config.yaml
train_examples: 26041
time_shift_ms: 50
norm_position: "sandwich"
hidden_act: "reglu"
mlp_ratio: 2.67
head_dim: 16
inner_norm: false
shared_expert: false
width: 160
optimizer: "normuon"
muon_scale: "original"
Rows from block 5 of a small sound classifier, named by matrix and row number. Rows with one number within an expert belong to one neuron, the router's apart. Each number is 128 + 32 x the weight over its row's rms, rounded and kept within 0 to 255. All counts start at 0. Numbers have three digits each.
Before each expert's rows are labels from the 100 clips, of 14976, where the router gives the expert most weight on average: "peak on" is the class under the peak. Only what is clearly more common there than usual is listed. The data: short made-up English sentences, spoken by a formant synthesiser in many voices.
# router: router (model.blocks.5.mlp.router.weight, 16x160, trained with AdamW), inputs 0-159
# gate: expert gate (model.blocks.5.mlp.gate, 16x160x160), inputs 0-159
# up: expert up (model.blocks.5.mlp.up, 16x160x160), inputs 0-159
# down: expert down (model.blocks.5.mlp.down, 16x160x160, transposed), outputs 0-159

# expert 5
peak on: silence
router.5:115126112104169174092177149144140151135128112181127093142065075189163090168144102084144104143058123102078096137139131096098146146120149148157140121168167133069149154124114137183111107107078102106160102174091056117095113165150094092144152145089196111131123121134164134102124092102129129146125118157105178138105165140059096118113130117106133120113117212070118109137158096148185143096193138141128146117140084100092114198176167147156151093083137059120095129126059160182143091173139151
gate.0:166125171163079106092156123134100119138192139125089157111114105073057193129092130142106051115162171127133140100122067135188100152057097119153155162131144144097102146114118114139198090151132136139181130085094073114142171160119139133110127154068111185135114114115180142092161124143165098161187169123097097065076198125116106140151154132150114095169096128083120160117169119222108070099120181086107141106148123107107129154164106173071115104122114154154132128142122153136130108137128084
up.0:139132203158067178156132105142147157097139131144068175066133112107121190134137116123084087124180135073083143108111111118166103142089133134124113157169134151127125175147065118137160055160135114089207166091122082142153140139124167135102128168112110191140138111126147154126102102126136131214159148171128065079089188154139061096163149154170112125154099112093134131098117161166087088126089107129160126112128138091115108119166116197119122103105122207150161127178077111124095118174105111
down.0:156112125202127103049129159098137124137096122165176143106089133109153161148136124056111103162113157131108102112135157109088119136176117097137172127121114093184152161124146158137162085138087128122122126088139137144146112108168065146144109050156106161060122108143129026165159072207180130175149175093077102118150119192141111152165132112129132131130125164173107170129112110120044120141101131120108137111169147142148107165135087068098165186115140152077168125144129080134151154180091141
gate.1:149139178136127102118136084171103153131065126096145160178180164105112146109124080203135169160083055166129122101138142079133192128130113081127080161078163079148122122129157100129076158121145136140119051142082102079144154060108110116133168099138145191103157159177123120189144142120138090111109175104125186155115143107152116088110111102130083115172160132121124103110185099165167153080144161087142147118098124125161167079117091154182150102136150131114111176115110121083132091218148150
up.1:151159100088115137140146146088147099143100095129131092185177140115169128080122040104093114123098120167093136132140140139123163112101077113128125161081223138167135071116178133147103169115134148139191142096137061144129128095104074188168133149171114121135122059083121077145074125166165121070144152114102123146119126149095170095138134076056113072179138077131122128141175128135200108128088087080149152173121148055138137159139111131165187080130130138121134159150137111083117122148127138
down.1:104116124133167071123037121124169119147155184160143154147193153145142133150179155119097149130102138149129164169138122130135136156096147145160120118113080141106087098125122081166074154110138060141163137075137082154122153127152144112077153079166102125128164092127110085113132102073088133095111122148094132096124110172130088153098183139141161196057103126113151153113144094057130129167131135180067101151117044099172121167157149078159150163157122188139120116070140170107132140146214143

# expert 6
peak on: silence
router.6:186146134089120130079086103129080090192143138158148102148181142109158123143084122178090144072132091065138131154176115133123137119117110115130140101107065136117156126108175108095155097147163098090070101099089143069101073156091153058144150162223156142159116126139089149110162130135125104122136126148090072121176139075102143132145180147121139158118069155079075146094146107076125181167141128128096085130076134101084147098116141103130162132176201152103116116054123138122084142137084131
gate.0:101164201127156113148139147110103094094107130136123131086125089169180166123115137119112163179115155150186136123142118106132097066090123168128105183091114118127137117109109144093135141109070198097115211118023185139154097166137085087101126105133141189139159131161174070147141132159117137155105131114204137115107107184137112143106162095055158162087129116105126125129155124128165112101165110166114102170125156118155127207067161068123152153104083145155054131128154105124152120136089119
up.0:155098083130049134111117128139085153163150167157133152142159121118064125084083066093161150101143117073100134154113119140155141127086139143137148131157112078107100092143081102112188132142145151207159125147112087075122150171094070127120137133044135137119059132103157116183145063103132104208110154161176067123175158126132159110191118165188156111139151163133136115155168132168117137166172139168094126156123090139078163107147142131100111089153105121132173178138155135112078186111131105
down.0:152144198098144137137173126123117121051149158103157134143173201147166089179159091100086154123157131137155064103098074066125166107134134150144085180121121144097097127061124127130141072096155104136078157088155156132089156122166122138139162085132157091112099110129106191147079082138129107148138078144148169140096155137150101158170091179110177123145085139192128167129091089132116080089114073163174127140141130138126157215111107161127105125145160075113150154067146148104158084105091148
gate.1:142161144108083144119143151130139162166173155143127161180126174115091121106083165101089090168152185110127119096148139135172139127140097086050106141141151123124147168106117084148070131154120151108134118107150096122064119144132095089097099120119130130163118129108171108064098202086143086127138115108104146061110124093220137090114131113135087110169098181115164100119152135171155148150168127104071127201083127173086160118136155081121126161116101128146131109202086105098182082033106116
up.1:115116150146122082096113129127102051158122150172133196176143131153099141146110173119108146148164149066153129122195143118115151128086091163077131142094148116158155162133161119121058111166091139095124139121156078107068156087140100137135082127122130140111084113126146155094153180151075109136115089097097169116139119162205138116155111142117137120199124167092180206155173096117110113133140145131084098176117139106119116070052132066139130155126073091196145108160124097116149066059119105
down.1:098160139171074120168118185150111156144073111127157172104128120133123133095137133123186125118174112146124105120119128111144105129108161051123158138184144163083081145116120152100194145118072146153078197110143149137116142132135117056157081169136153174092075100097140173174084107079092137111113109088119075141122166103132155139083091157138139109102185087100096149089135096133129143187068079103230115140140124170097143142131101141147124143121126108216093159136076126119073165119094125

# expert 14
peak on: /i/
router.14:086135157085107125120172154121099083153088171118109124103082139133156239205114165102170169167169078161119123103112126120167125153093147135166105160126114118142165134139133082150074118163180084100150147134119098087144088180134123165113111128114135109167140172078111091137059118146113147130130122072117126112147168108190105104153080151095072100130123131089182131104128137100083099081107083103085165102131174144144108134101166111141101123168079114082188140133061144070112122197128161
gate.0:121138155172134118146057114167088169136152170119095130117131112151138120151120106137078097166144084154166119121160122081076078156180124096145114096163099098120119149135117161144164137187081124045156097093124071102132140170131223172114134131152143141091173127095116139194104083137134138149124091134186151113129225182114116135133104096146112144101155126127100149113180140092084086187148093106141092096164178102167136107151088133202134150144133086115132122080143116070128105170111185
up.0:065117135119071136141095186175083104138114130088111132086151119126146083150107017144207147179167135104160110138157093135182120139196116128083090129135128080087161119110125115113126139162171134146154066091141128147149099154099149181132115222148119055134133147118113170068146146119126144141152117156158104157107135164106099118135114121167145054142156147151073157193118128137147066130126155118128111150162170072130164134123089138136124141109134145108089074106120172084065159106156141
down.0:112062081100169156144135093087126161125159088096105154113148107167075095139101183102070167112083075091080108123088125084082150163134106179091181093131183177110116099151123122101147133145137094175091199089181106076087084100149132141168127164147164149124129104148097132169153068139139124161180178131177169178086134085176139134084093177152125112138090097088097133109160114181149178119073117120138099146136161084157153146126117156143129137088169115145138102172103133129132166098155158
gate.1:129144105110130142157159152080093091106122086146164153166106161144053161066140157104147209113064136113164087097123117085120118082143101117191076115144106018118152176093122180107110131154138143125170131075156143108142117128132105110138078142155089138144130139126116096046086114159096166177103157095119092162079152151161113144128143105080142189116171102150149148156120129133113145135195069137118095121166118149065139081172131148109132142112130189142169149156164137128200103123110141
up.1:144161129074164108105124134115129171110116172139138157086162132128118104165108166123115159124141162110172145070111117151122127134127122131052114156157141119095105174096126131076070207089097069147118141143119114178121146134158118094126087134110111189155112118137128112143123188132124120070094125132088169140165114100109129106185186216125089230110145121094103116098121124145139114165121094140131142086112060092124125108157107158073093106134140058139115169108193116186174116218152094
down.1:133089138140142095130112170120120065117131135124126129133117122125177180140130075085130126110121081104172099153093070098135132139189090123134141153117085118179140210107091164180114114116117184123143172153125102139108196132092088223103109143093153136117168198128080106121094136107152162124115078115150093078137139175147076100148121118133139150123114075136150149162144134150000111158176145123107124144144068163138129089090113116130127174157143130145091128136136134091132135088206143

# expert 13
peak on: /s/
router.13:195103157121105143167225169150106076104086099160117141163087121133135131091142144073177090139157191138132136103159119099147076091169130132173099114154131133157131107160094125124147108119169109154128086069153084163158141165122138089143149143091123148187151111140171083133110185123106204125126088126069124158194089138095143133169159191114081162077149109090085123114121141111098125134193141120061103194151101143143148155094148121143112121077142094150146051140149094101129123130083121
gate.0:157092109174099154101109145169106166148128107091130113216094151164179148158107090129114160142142144142136117125163159145156130133110190107105139075077124127190134116149090128139138046142119150107180170174130125176136086168119169121120099071111102133110165142108125099093168143157122126157094083161143163137101104093108186096117093141148147171101185113174086141121127096107110042086095175109164102145112112101157199059119098102133168117195128093209149121119139163157164134140088138
up.0:142144087144132151096192163161117143115152161105153115130106168179184076111102110116085141192149119139135134159106189133140077139137206128118143072126137130152133085170060133098154035146178179127114126153101133122163078176131196158109102089146177128093121118110083103096153193165131106175103090168102163186133137104146085102124089111129182157111172115127076121107116134132123090074095164114149109146124121108135174109124105127115171164191151082140147090155144187148159174097115130
down.0:171131152116084125128097164052164108147087104080069180129117197160160112107130138123176113173092057160109153095139148125136073124220074166099127123092133101147115131146132085138053082141170093121163137124075101112147124183092158137128115101118089110123128128201120131118134091140162125109138139127154158146137143131117129093154065167147130121170098147120151149079111170142195136174166101086139119151117168147131084067080118174159176087146101095106175112101154158123188101100096120
gate.1:129162117156153117079133150158088123201103139152147173152119105121147127068102157076070070110172131072113133142082118079134137105116109158097207112109160198146124130063145081124117135067165164109149129184124088158155096135157147103163084105095131089064113147077180165094206145102170176130093141146124090113097116100172144138123083092151124037116150106107107105106129120166159078102136137092114113094142142120114145111188108150119118120125134045132163103129144100082137147098122129
up.1:119163124183098132079138113131131084184108169108156146125152121135113107101126175073090079103153123044121145130105130101134139111095096146091173113111156212120123128081136082083093186071191191082151133165170117155114131136138145121133095106122102084103141133111170171105196164077165179138112139142129046184113087141141136144101136119205134059155184098098112126119102126162152097117124121078115127084179140117152178137159126126140085106117160059105149086148106115113126129089128110
down.1:104142169132120070142138115109085122095164175120145062134160131155124104117124209110126135136119167096165130151142087158173183110087135060083193163059104075105049127125134157146076117109160098100133151111148162141103120151110103125147163095112120162119111091129137152152143146185132188151183178085114167124123067098087095151137116137155146134149075145163077131120157133100168125123118099148104122089190111098087146088156077126130162138191143169136171102082131203133122124178074118

# expert 3
peak on: silence
router.3:112110139119129107134095172088117134178181096222129207151138090132097180122166150070086108184129141096127144191116118096160113072090077135105184085101116075131134123134115160212077062106147108114159119157184139072129097095128186143106171143136119115162108147154080112145114113149114153126112158097173089192127148115109150126138118153168150132158108176114119090196142121126108070099160180137124165134086083164095114153127123121123162125149104141181161105112143153156112119184093121
gate.0:161101125120111136091137162147093133121165146098109193106140174142127147192152114063213143157112087094144159135113110186075151159132153157112117118072106160090091164134183149130165172127118118173092124118070173129136103150082104064161157168113108071099122148160170114209171145128154122169106137161151115138113102078169119154128175106141190127141145132110097105121066094144121129113088089122147155090087152154091158135131128120158122098135047138089165125193096098165080085159110090
up.0:187098118149142151122226130145134087119102173090123066098132160098096130141134072143137166142064111078089147145118106175100100119138153142127110174109192144094102190119119083179091096167151082148133137110087138139133125120116112177193140109202111206134113095144157134129166073120085173115134143127106143107128147102102080125099084112073072099093148116165141070143146172185122099112176107109146172120129112164090090132114144114150143126125147120089122152148144144043178104117186137
down.0:116110143158141126120167155141111160137146141148109164097109083153164076130136049088176172148082132153114154121120078182082136135134146145163110158102097092162086079196117135135118174092157099106084127163098093131176168110102124059093156125086072179134180133161132108181128122113129080122146123157120167133183122161122127166067125087143111155144098143117143166109117111149148138116158169079077148117102107084128154067161105111099152070149164130103146242092185125119085171140140100
gate.1:119107115129117153057089140080127131146098165128164152166157178232166085083096154167065116137110108133101103076110034158102114107172136121170152152090140139111145156136126159154169128133144140114146102097026061175110108116161154140116122120110146116118086118080088107083154122130121149109134125057162164158125116122133130071115173126162108153159147152149094118169122155097149076137077191098081109162078118173127105158152133145126153130146075109146081124100109123163174117120087178
up.1:100110106116144187117100109100115110112115147144103153109128219146120120108114117096148128171120125116121132133100112102144132104139137107179183134069135148117170131102116091060131184131075155093136126095077095157152139109134157152149179163106152128149067112073125126080105212102113143110118143077154157116095074119056078142138160130201140185112074129148135141213116115106115103137090161104114086148068087167147149116174138116144114110158050153135102046119118084123169165115088156
down.1:174149070152144085047137147145176160121165175118095077148143134150142180158114173099175080110144143189168180081099189169096151119135181141159156106102175119132135146147169040114133171151113118155122073177139155149091115147109156124106086106098114072057113098125174145111119107096125164088134130122120099111045145072109103126102120164182125135176084148141095071095139114105129129132142137171113137112130144066129141085145090141148098155159139098187124125192100122145122144116132094